A small masked image model, trained from scratch.
Model: 32-pixel images, encoder layers 8, encoder width 128, decoder layers 4.
Training: adamw at rate 0.0019, 18800 steps, batches of 128.
Rows from block 3 of the encoder of a small masked image model, named by matrix and row number. Rows with one number belong to one neuron. Each number is 128 + 32 x the weight over its row's rms, rounded and kept within 0 to 255. All counts start at 0. Numbers have three digits each.
Before each neuron's rows are labels from the 100 images, of 14976, where the neuron reaches its highest value: "responds to" is what is common among them. Only what is clearly more common there than usual is listed. The data: gratings and oriented noise at many angles and scales. In brackets: how many of the 100.
# fc1: MLP up (encoder.blocks.3.mlp.fc1.weight, 512x128), inputs 64-127
# fc2: MLP down (encoder.blocks.3.mlp.fc2.weight, 128x512, transposed), outputs 64-127

responds to: noisy (64); square grating (49); stripes at 120 degrees (34); angle: stripes at 135 degrees (27)
fc1.177:121156136162078135146099122155126064132121090055090162120081124147099172154122127116074113147084132117145078172144167155168091121166109130094133092072081131142076121114140140106128105148169107
fc2.177:100093122124144071164166098063145127086111136122082060129127110144148048126130117105172135159110174155171169097110113089102114131129133109119193123105162125169113082162151116150146067160087160

responds to: filtered noise (54)
fc1.36:162111114176172096080118125146131151156150101128114174112134114121132132107169092162134121105152115160146130148156113133166153088143116166124094086137070122220130124102177159127145115108152092
fc2.36:075096128123109143152129106089211152136120154100152137122159113149146116119128099107111064140110126140136145128106137215176133125131225101166101070116116118095093135123139154129166108132140075

responds to: coloured (98); noisy (63); dashes (52)
fc1.328:134129063103124180102088111125116143146152159083180162134144182080050135081174122160146101147137116230114182135130102090140103114084165144109170120160109136074092143104184161136136152181117133
fc2.328:112130120090058095146046124134200111100140083126150116135149149137156195124110125126144165088132084095135226213122137176123135117135151144068161103122113147104149086147150116090135097125127135

responds to: dashes (80); stripes at 45 degrees (32)
fc1.368:149151112104135140098109119152165127132147083097126131118127086129126127106105131139147060085210166127133096143102130125106145114146139146129140136120100125082140110135186126129069036094099158
fc2.368:135090142161148096122119125091161132103106113124085123102072135143132172127151088145119163124049104149126140173156124115125143110144141057109107073130101155194162130101051134097155193097163159

responds to: windowed patch (90); very fine (48)
fc1.181:092200124099159122157136124134211160073126085117165124161121124164090141141151106148110179115166140060108083102170124117133113149152151087131144091140079100058151169092094167098115127127080072
fc2.181:131077122134099130148228112107145136178120144134122136069103157135141148129109146103139114117119100133149141151144137186097129150131115186208136081131138137167209155120155125174138140152140126

responds to: very fine (63); dashes (62)
fc1.238:157163116112159136054145161125048140105122133116172181129110136107139064079128145143132111152064147133104098112139091134062133095097104204085111109132143121157180024124108123131183149118069176
fc2.238:127156152086161165149077101120153110087097125085111184119147145113110205110113146106110050105176164106161189107168122122087137127129123145091121112115171136110097145107172128101100103155086180

responds to: noisy (100); coloured (100); dashes (40)
fc1.26:150177116181174110133094105114138090089149087114176134141097117131133101113114108162083152127133158114078188104099139124119150092142141084193155082079120088065183100115138115187141117108079080
fc2.26:153164117071069058114216108059127129068113098118133129125120137116070083092130139135158111087143116104105172121179135095160107112142138189182165060108135106129151103124112134120097134115119162

responds to: square grating (47); fine (47); stripes at 135 degrees (30)
fc1.444:141127115125092137161149100189107125129140107100132081145105145112129097118132136108124202157032153139129106144106134104117115130140129089120128102117130126178069088098042092091160170117156126
fc2.444:126137127163143126147120143131129150188109120133146150123166122116118121117138148121140096110208135142153139171166129189169144145141163149102133170100120123103139089132200142141127133117095166

responds to: very fine (62); stripes at 90 degrees (37); sawtooth grating (36)
fc1.501:148147147119158119189120123130144089138126087093142133119063144155128133068173061177081113127109149126154129114053114121107133059128069097136115144045122039144130090087084127139144103060090124
fc2.501:097205142117113106112157121164151141100106125114110133156106119112135142126122114119152116120169106125133130111151131093114124130131110178104145120119102151077092102161174118094132181005180126

responds to: very fine (54); dashes (43); stripes at 45 degrees (32)
fc1.354:134137117094095151129143104154129135175118115046146113123105120138053129116148099161161153086208174153188095132085112166111115151146116145129138089101087126166122102092106165130153044155104112
fc2.354:095144142090105072185153098107135109110130146131168146089140076128131139131130159136159099114078133112147134156085125123207100134115101133161118139097148146065120169135110125131107124122078068

responds to: square grating (57); dashes (43); stripes at 120 degrees (30)
fc1.279:106104101066075139195134099137140106076145123147180095152142132137199056095110179068138150232113147083113083118167139042055109108142131089070108125115115157117115089149078084110131150145158099
fc2.279:151119122170139119084051122158154116174118131118135179138153132106106136125135099143103146138139109152127101129067122198144132133144181134052170135138099161082087126077185112095168111123075117

responds to: stripes at 0 degrees (83); square grating (47)
fc1.356:048119125129172129151152107183130093129153117107108108169117125114181064111109088129163182105130156144149111146144115121089082083154084090122081079077109082141097189133124108063153125127114118
fc2.356:213088122165166116116137124167102111135125152104183141172130117142121064133115126137097009099160192109137155081162139119152110125109062142110130164146107134096177161118132126056116170078098100

responds to: sine grating (100); coarse (47)
fc1.89:161117137141107139027098149084110119165134104121122117094124159125102162138147096128137110116138147108142158139167100172154158149134153182128161128158144134197106142134130149086128109135136074
fc2.89:122093113161032121152191104077193119129127130134128175156116148137119100102112069110119117151089092114123098126109127123079110108099091132184120081122133133131094168075135139109179100120104123

responds to: square grating (64); fine (48); stripes at 90 degrees (28)
fc1.325:139127063086098189124096147137097129075144111103086119136143095102105069140118178062106130138134179132122089157164130116057076152124109155142145112139119181147130146148131110138153108167108117
fc2.325:115084117114174128093072124101146129096112130121151130077060133129119145134127109129129110162141120134123062148130112148176138131134201146154135178148127147098157094178175129079132137086111159

responds to: stripes at 0 degrees (61); dashes (52); square grating (39)
fc1.33:046140144106137165118209144112126100159152135151183103171137088155160147118091097139180129154162128075148145102116133078090154103159112144104075117136163106151136141193121173071109066149124101
fc2.33:098166130070165102091135124113095128118128156141028101135153090122134080113141126108131147138170134143120163075155119111093138139116125093211129109120152124177184128143105121111099123212165112

responds to: windowed patch (100); very fine (92)
fc1.393:178142128081188134064111113090173139096130145110142111123096137134121135131142127118145103125175134153147064120057121082164102104156104083078095159106138111124133138128171163063180129092136180
fc2.393:082050127163156141112144133093106139092130133126129122148171126135127128125122128125131103145152124149124134132213131119156125141126158060140119123132126127153158167102130125192144076147094070

responds to: coloured (100); noisy (64); dashes (63)
fc1.454:163154094108164196109121147144134137095163113119123141145186093080141162166089137163179101177085125177105167135157133084138067137135163127124083129152056181093151106185094141119130155130159103
fc2.454:130118143106162112082160113090121138131156133126149092062121120112125123129105126120160122128118123135162173137138128077157116143126182184166112082128132143094179120168167132133115121025142041

responds to: stripes at 90 degrees (97); coloured (91); square grating (55)
fc1.371:232085101171148155189109128121133104097137133077141140129115124123136155126135112117102099159068159142098107183124157101129120093138151060139095152107071130132129125148085159176077107090137103
fc2.371:128113129076188101165134123143152127184131123126154144197150133143128196139135128112121176144197129127165131113099119121136119131122109178116141174163119127107100094196171145071178104171122133

responds to: very fine (96); stripes at 90 degrees (45); stripes at 75 degrees (35)
fc1.220:234128101155151139149125133162093127085144132107142162091110099150119125118103159086155097150095109093195096141144097134126127113145113146123106168088095105137099094143145072193136104174118100
fc2.220:078090127080122129119138123196121167121147131139181161152123125109127054146112150076135085146170140115130155135148132148114128136120174092132125169137156125149121159179157129060174171203040131

responds to: sine grating (78); stripes at 90 degrees (77)
fc1.486:189162139167134107133095140192170110142134135099158131126104150130182099137120146112118128121130145148130125171150108125123096122147127085173112148100116107194090139150079106160087086063127070
fc2.486:066078133102102102081100160128114119179131114119158108129116121123138145122144126125162117160178098138153117115138120106100144127119096184132146139118145129115182168157207135100206167132159149

responds to: filtered noise (55); stripes at 150 degrees (40); stripes at 135 degrees (34)
fc1.18:143154072066134142164173081099148137126161130144131084174116131129136106082085144067175108104147170109164096155108129097140142132145108139115128160134138123063086083158095129110178077154134161
fc2.18:135106093185132149110112128129169120169115108125090162192090159115136157112121140157108117119153103125110148205164133181170107128154133070105131143116080114161099189050094115098049184139125160

responds to: coloured (97); dashes (79)
fc1.291:125159123148117147154149185148122113086155136140135165217150162126121110118094101110131117165159176120162106156144105137119125119132145183092109163119122128112084157159123116072181143136121179
fc2.291:126173123152117131094179101080202116159136114112146139199191127142122164121121086132126116090109144146121092072182122080095114124121036153083129065110124123105054115152103108169112087135153122

responds to: windowed patch (100); very fine (51); stripes at 30 degrees (29)
fc1.438:165228126104141116077091138119099142109134143132099147154145106085182066085105157104168096114209142119123087123114079093141097103135118129160075133105170093111130090149255092093157157161167139
fc2.438:143107133155130122160163142143065133062129105116198163147113079127135077140128142115132042144134113110131121176185129116134121141137089105110114102126153122166171188091151136081166084160081082

responds to: sawtooth grating (56); very coarse (50); stripes at 120 degrees (27)
fc1.157:136125117119097123192161057149047111130131096110171115140168117103166074089100154105167136070133133158129127173071166124147096121160112148151101144072173143150086136124168087170105116143171133
fc2.157:152083133084106148160134118059133128063121154155129065130152133120103122124138128127124142073106154141111154105164125124087136142115119119223135128110124118101177099115150146100205087195191096

responds to: square grating (51); stripes at 120 degrees (45); stripes at 135 degrees (41)
fc1.245:082150118065167125141192082123116119076160111160153123133143084099193128117067178077160108182107093071115089132141129039093132109166128107072067114115154170093123120190106102123132104156090150
fc2.245:172074125072110117153157143113067128126120154158032113163088095139105139121137125132135119131148135085117141122115111127059148128127185089130091211129139122135127141145042115076110122164188149

responds to: filtered noise (85); very coarse (51)
fc1.39:129166116146084161186112142169145131149128095106115127075087091141157128144131153107121150142114138083133087138169156094161114122114076141119103126128149132098062090106097112057040117186095122
fc2.39:126077133055133120129123111188113139173163146136085123123107062128135158125113115139114057137131116129112105058095151105155113138136104149135123117090134153184038173115129119124169160121171094

responds to: sawtooth grating (100); very fine (87)
fc1.410:167101124103161125121146118151137112131165152138150131139093100157173105115119122132156157069142170083143077130092149105117152118200138111123122129110106115194184085171179132177170097084108143
fc2.410:148101125111193163083143118156050130147118111135071165186081147120141136121145159115103173136129128152131128096109125124123121118134172118095129201123122107124183139119086137163128163153129138

responds to: very fine (74); stripes at 90 degrees (36); stripes at 105 degrees (26)
fc1.507:177090105137139126130126076165067144106152154116136125096135101132153147111112164080161143108122089108146130175122115134075149123140147068096118189095103120146118098167141068169159159159162112
fc2.507:074098121137063141119144164153065138154154123135146125154141153146159111122121133131122097112123113136130118116164121143136129129109106062136117206128133128129132096145122155005143144173108174

responds to: filtered noise (83); coloured (76); very coarse (43)
fc1.461:101135153173146125132114087152138112146131116133107099061124111125163126143115117152150141076152149131170108092080103121160127116167129149148144109079159132099078064150092087125072123135146139
fc2.461:111153125035147095155171132186103117091140110126147152206145138134150132137143145150135102086150126111112152181089133108046122132137103163102113049104117128152124142150164128170213099132117108

responds to: dashes (99); coloured (93); stripes at 135 degrees (28)
fc1.146:128055118136139144156148132108097103088144131095184093156110083135139099133075187071150183118186143104144072134147118137099080129161087157095124148115138139101075088126092108099118131141090106
fc2.146:111189125174157120105160112094037123151124108133161135027104112137130145123114109079124103097050141140148139114147126117122119116116131104161131063148124127159061124160180124118172046135118087

responds to: sawtooth grating (82); low contrast (67)
fc1.56:114110142053100096155128066116073139115148117131126128095131143115166151149110108145146127081137115103143050109082160140136177134217137061148154101102101096144128085114171152171154129093098166
fc2.56:068069120157140183147148119089149138196140119111054137084076141129107179136150144142098133134119120153119169128096127116138133152139123081135136131130111144056156112125114112202031125121207114

responds to: square grating (71); stripes at 75 degrees (63); very fine (45)
fc1.50:122123150198191150110165112165096065142137123140118161197133094146198102122088118111151078145106158101149092114111101086100087106179096145105066141080160115154105082169185096141142101103167145
fc2.50:089115109116179138176085168109121152132120141137194149135077136140120151119118132089148103125140151110118126211193135166143123150126140057160166155105103135135120110101148134106147182074169154

responds to: stripes at 90 degrees (55); filtered noise (48)
fc1.197:120150098182111143133081108189161122172144114087126139155070116107094137110184122151097116101146123147143154152117132101139164046118073085173150109092102093139131135089095141080076034087149074
fc2.197:119107133128128114087030136118133133199113130141190130141083124137111150130137148117169092136015115127106128128126120146072138133125144172124146082116162132131160160123227149178158133129138159

responds to: very coarse (44)
fc1.323:143081158117137155109132121092137148181109095102222072087108125172115120150142137124126174112197116115099127083126113081143104128121127107065141114144147141163116080141168129076133137177118103
fc2.323:161193109126082132116162176093100109078139158148111105100135125138152052153130139137121068154038163155151133198138128080128145141120109161141126089140157113128162129152171146092151099130136127

responds to: very fine (56); stripes at 135 degrees (50); stripes at 150 degrees (41)
fc1.218:121134077073104153143127110149137093144173133145125117159129120129166111127103153080156097163149150082175098151109166087156130126185153158067108112120143168108149045159155157049118100112158141
fc2.218:136164114085159141118062121187055124158142137107104091108155105135145164124134143146148109130108106129141122186115131139092131137135103123116118173151177145062174169025098133125090157156125123

responds to: sawtooth grating (82); stripes at 165 degrees (34); stripes at 150 degrees (29)
fc1.433:078133124096108119105165079116023066144165157142155117147125132154146120126060120117170141123136148106172120131096139171067156127237107142143124115107115116120079093159157114174140059117157111
fc2.433:117064092119116103047105102199139153138153126159055147160122111119139097106124125119149195114044090144103150055104114136143133119146200134126162168123168134140097080124076087093163065163129104

responds to: sawtooth grating (64); stripes at 75 degrees (33)
fc1.431:101122128095158106143059107105079155131106132089067131117110164073079130134115126098093121050163135196104112144117125142085104170117145105157195128106131111163105099121157121156155160255157137
fc2.431:132040132199004097123070107133126134121130124125132135132116141134158101133093121106154136162103132119146075167073134178184114118124141118137124119128202144111103178131159068090122143135049135

responds to: sawtooth grating (69); very fine (51); stripes at 60 degrees (27)
fc1.156:165160129141162148141169117137101067124183139155117156127108117174118132117069102127124151133139151040137149093118127124059177112148152125133117135116097105111151062177128122139091081144123136
fc2.156:143085108107105186086089171143079156111144144135133145139147114136099149124130092142107068105077155140135133167141155125155125138130150156099131173099106131139140229080095130160177166119133152

responds to: filtered noise (79); stripes at 105 degrees (32); stripes at 90 degrees (29)
fc1.478:191173100162087141165173137170179108182138129107163120132071128141140111098140130117122151136140156123152078123071187058174113096140087120100114143099102104131061058106135115140063114186132095
fc2.478:109143109084146162110096120150132146184142159110093127127112162148146157132153092158121085094133153133159182128146157125178118126141106119128119086124135108163113216111075132112122159112208078

responds to: stripes at 90 degrees (74); sawtooth grating (44)
fc1.104:141141095075111113191080102144089130126120080109105083117133121082153109088130154093112071115085112132123113165088152138112089095147058084165123098079137150113163095120128102164097099117134118
fc2.104:168142116136150111124205120111074118115133135103070095189114113154109120138109105109133109113145110162143102055098141091073131144136164096136092179111138140076173075213122136149081071154169109

responds to: very fine (79); square grating (44); stripes at 60 degrees (36)
fc1.445:083117122139167121149147154155136108109149116170158098178136099067227100105131130118162089145129112087142101170130123119131104074121093162134054134105202100190171037130119080146115132158138132
fc2.445:132084137101155099161142104146039150108128130128136133130040098128133108151115123150151133134132112117136133186130127096140128095136165090177084098134151108095160171148137126141113149141186099

responds to: low contrast (79); windowed patch (40)
fc1.42:118079100098130162169111149121080157150114088085078136112135129121140078108136126132121046121111125148124072149086141089090127149113146144125132070146084149166136074139111188108157102090095196
fc2.42:158069150203112095152112139133105155078112107157133107080154109112134082128132133173148181188154179118114148145157121160108134153134141148103093113134097144090174117103118149122167123127117140

responds to: very fine (93); dashes (83); stripes at 15 degrees (28)
fc1.490:073137116122110182132095069154143114162149104133117104135108099158124162134137143119142148061151155086144095136124136121067130099159091105023084073095130172110140165132116138152132108108067146
fc2.490:135085123134063096163075137126080117143152121136097081098135146171149124154134113116112070123110110114177142153108105101071132128078024058081145156095173127139197093110131140123133121133069162

responds to: windowed patch (85)
fc1.125:123100127040166125140148052136172127081147135131135105110142092110158117139073152055186087086182132151149093123106137108103148141188134056172126157114145164109146098145095110109170120165136147
fc2.125:114074130093110168081166123078127138143147110120109128127105111129144129163139130120122182164097127120146114154070128139117109125122169108161119132145162134154180120101070146142107171118144158

responds to: sawtooth grating (57); stripes at 45 degrees (25)
fc1.452:116097097111091109154146098119183138043126095117147090173144143125145085141119144094116151159077133145114099153141151084133113143142151076140141137103123156110142155101012089025157153106166094
fc2.452:109140141098176131158109122121142111143132135146093176188147153136101073109123140138100121129146187146106158122097105128151145116126111152087123109142118111164157097146183115191129094141088161

responds to: noisy (84); square grating (45); fine (43)
fc1.361:165059099146107153170099091181076144074151062104112104140087128120123117120129147141103166111042148106141057137116138109128064134145115114146167079127097145166105099113079159100172147178154105
fc2.361:133127133136139072175127124157133133182109123127153081137147142096133156116124131114156108116179120136161137097161119076193128133125117154162131098124148138101165045166226112178067116112127157

responds to: stripes at 90 degrees (57); dashes (56)
fc1.53:114125099108148187193159110165104102086209115147134139142126125157139172114088146114160118164161143086182109126124136103136110102177125137074096109096082141201137074148087120126110085088127132
fc2.53:143159151154108142139089115213114157104156101111128137159140138148152139127159129116076093087156121150138140242058123139202129131102156098122143129141136138128255141114142113166125118140125061

responds to: low contrast (98); dashes (61)
fc1.426:135064120085139148064069062158065160104129122128144143147167078145148106125075197088173102104150131158129111145146101132094081150107164155139138151120135212110172124141141073138192127142078127
fc2.426:155127148144165113160131136067129139080144121131141097132142115113133192115118103075145181124110130135132063183113148148158162109133066125151088069134195133150113129134103144116126181096193113

responds to: dashes (100); stripes at 135 degrees (36); stripes at 120 degrees (28)
fc1.304:155164097116138155113157134153162141150145176117168116082145150153136126115139088163092124118109126124172098097127130112123141108117129052171105168143114077122098128137094137124133144138105153
fc2.304:135152150096116128119204128116077144101093123135097073162135145139109097140121077140136159124164140143116165121093107089104126115118198146187129163117117150119181083170042146091153174122154139

responds to: noisy (100); sine grating (41); filtered noise (40)
fc1.228:113154077178082185131081133166190086130170139083133132107071133133130106103125148117121163119116150104127119166162159111159116116145123093162139142121083109107068077155117120161078127145099128
fc2.228:104095148132126142175169112160218132116137117116117132204115129114117083135144133149137163108131108128116113151109131121073128118115110129184131095134137133205126106109123146170140083130183085

responds to: very fine (88); sawtooth grating (55); stripes at 90 degrees (34)
fc1.205:214155106179120150138126099120121124102140067133096129109086137117139123111135135155094096110129178158110091141059170093117115102138067113113143058119125150185176074127128177209145108149131139
fc2.205:066100116084139137160152110130138100157100149117143105115139131119120106121105148086134056114151113120134170127182124100199140112143128191104106100108141157086129192104113113102103163127139123

responds to: square grating (69); stripes at 45 degrees (63)
fc1.143:105118109158110171135152121169125092163146135042118118155085094176085129106127103142165118099183174157193099143097140152146104136178131169188121136095078117104099100134152164116093075136106162
fc2.143:154089122041135116184097135080133135120111128132137139083100094160118172137112114124113121115045124132148119172177118134172157127140175141171102191112118124091086162118156097111155147073144120

responds to: filtered noise (67)
fc1.180:218163060131095139139126159121131159077153119118109130102082150120134127125142126156105182176182172094145069140118212085202136135126086172125155084138096094122125070132165154065161123140133124
fc2.180:089086134131162139155153145141197136255137127108135101089129123109138178133135105138120097094134125137120159129103143167135140153121121071123195154107076118138115146143150141030054195093214099

responds to: very coarse (44); stripes at 90 degrees (36)
fc1.2:150082089121170103135143102122113145136128135155126114114141114103195102134085228027159114134122110128106117154119159108136149156157124136134120187144134184157129159173099076129127100144122115
fc2.2:125058148090138160128142125051147120036102142078164142104088147125110183158109141117112178117144099132147116139145126147131117138119122048132197147136130139143114127084140151094146213140150148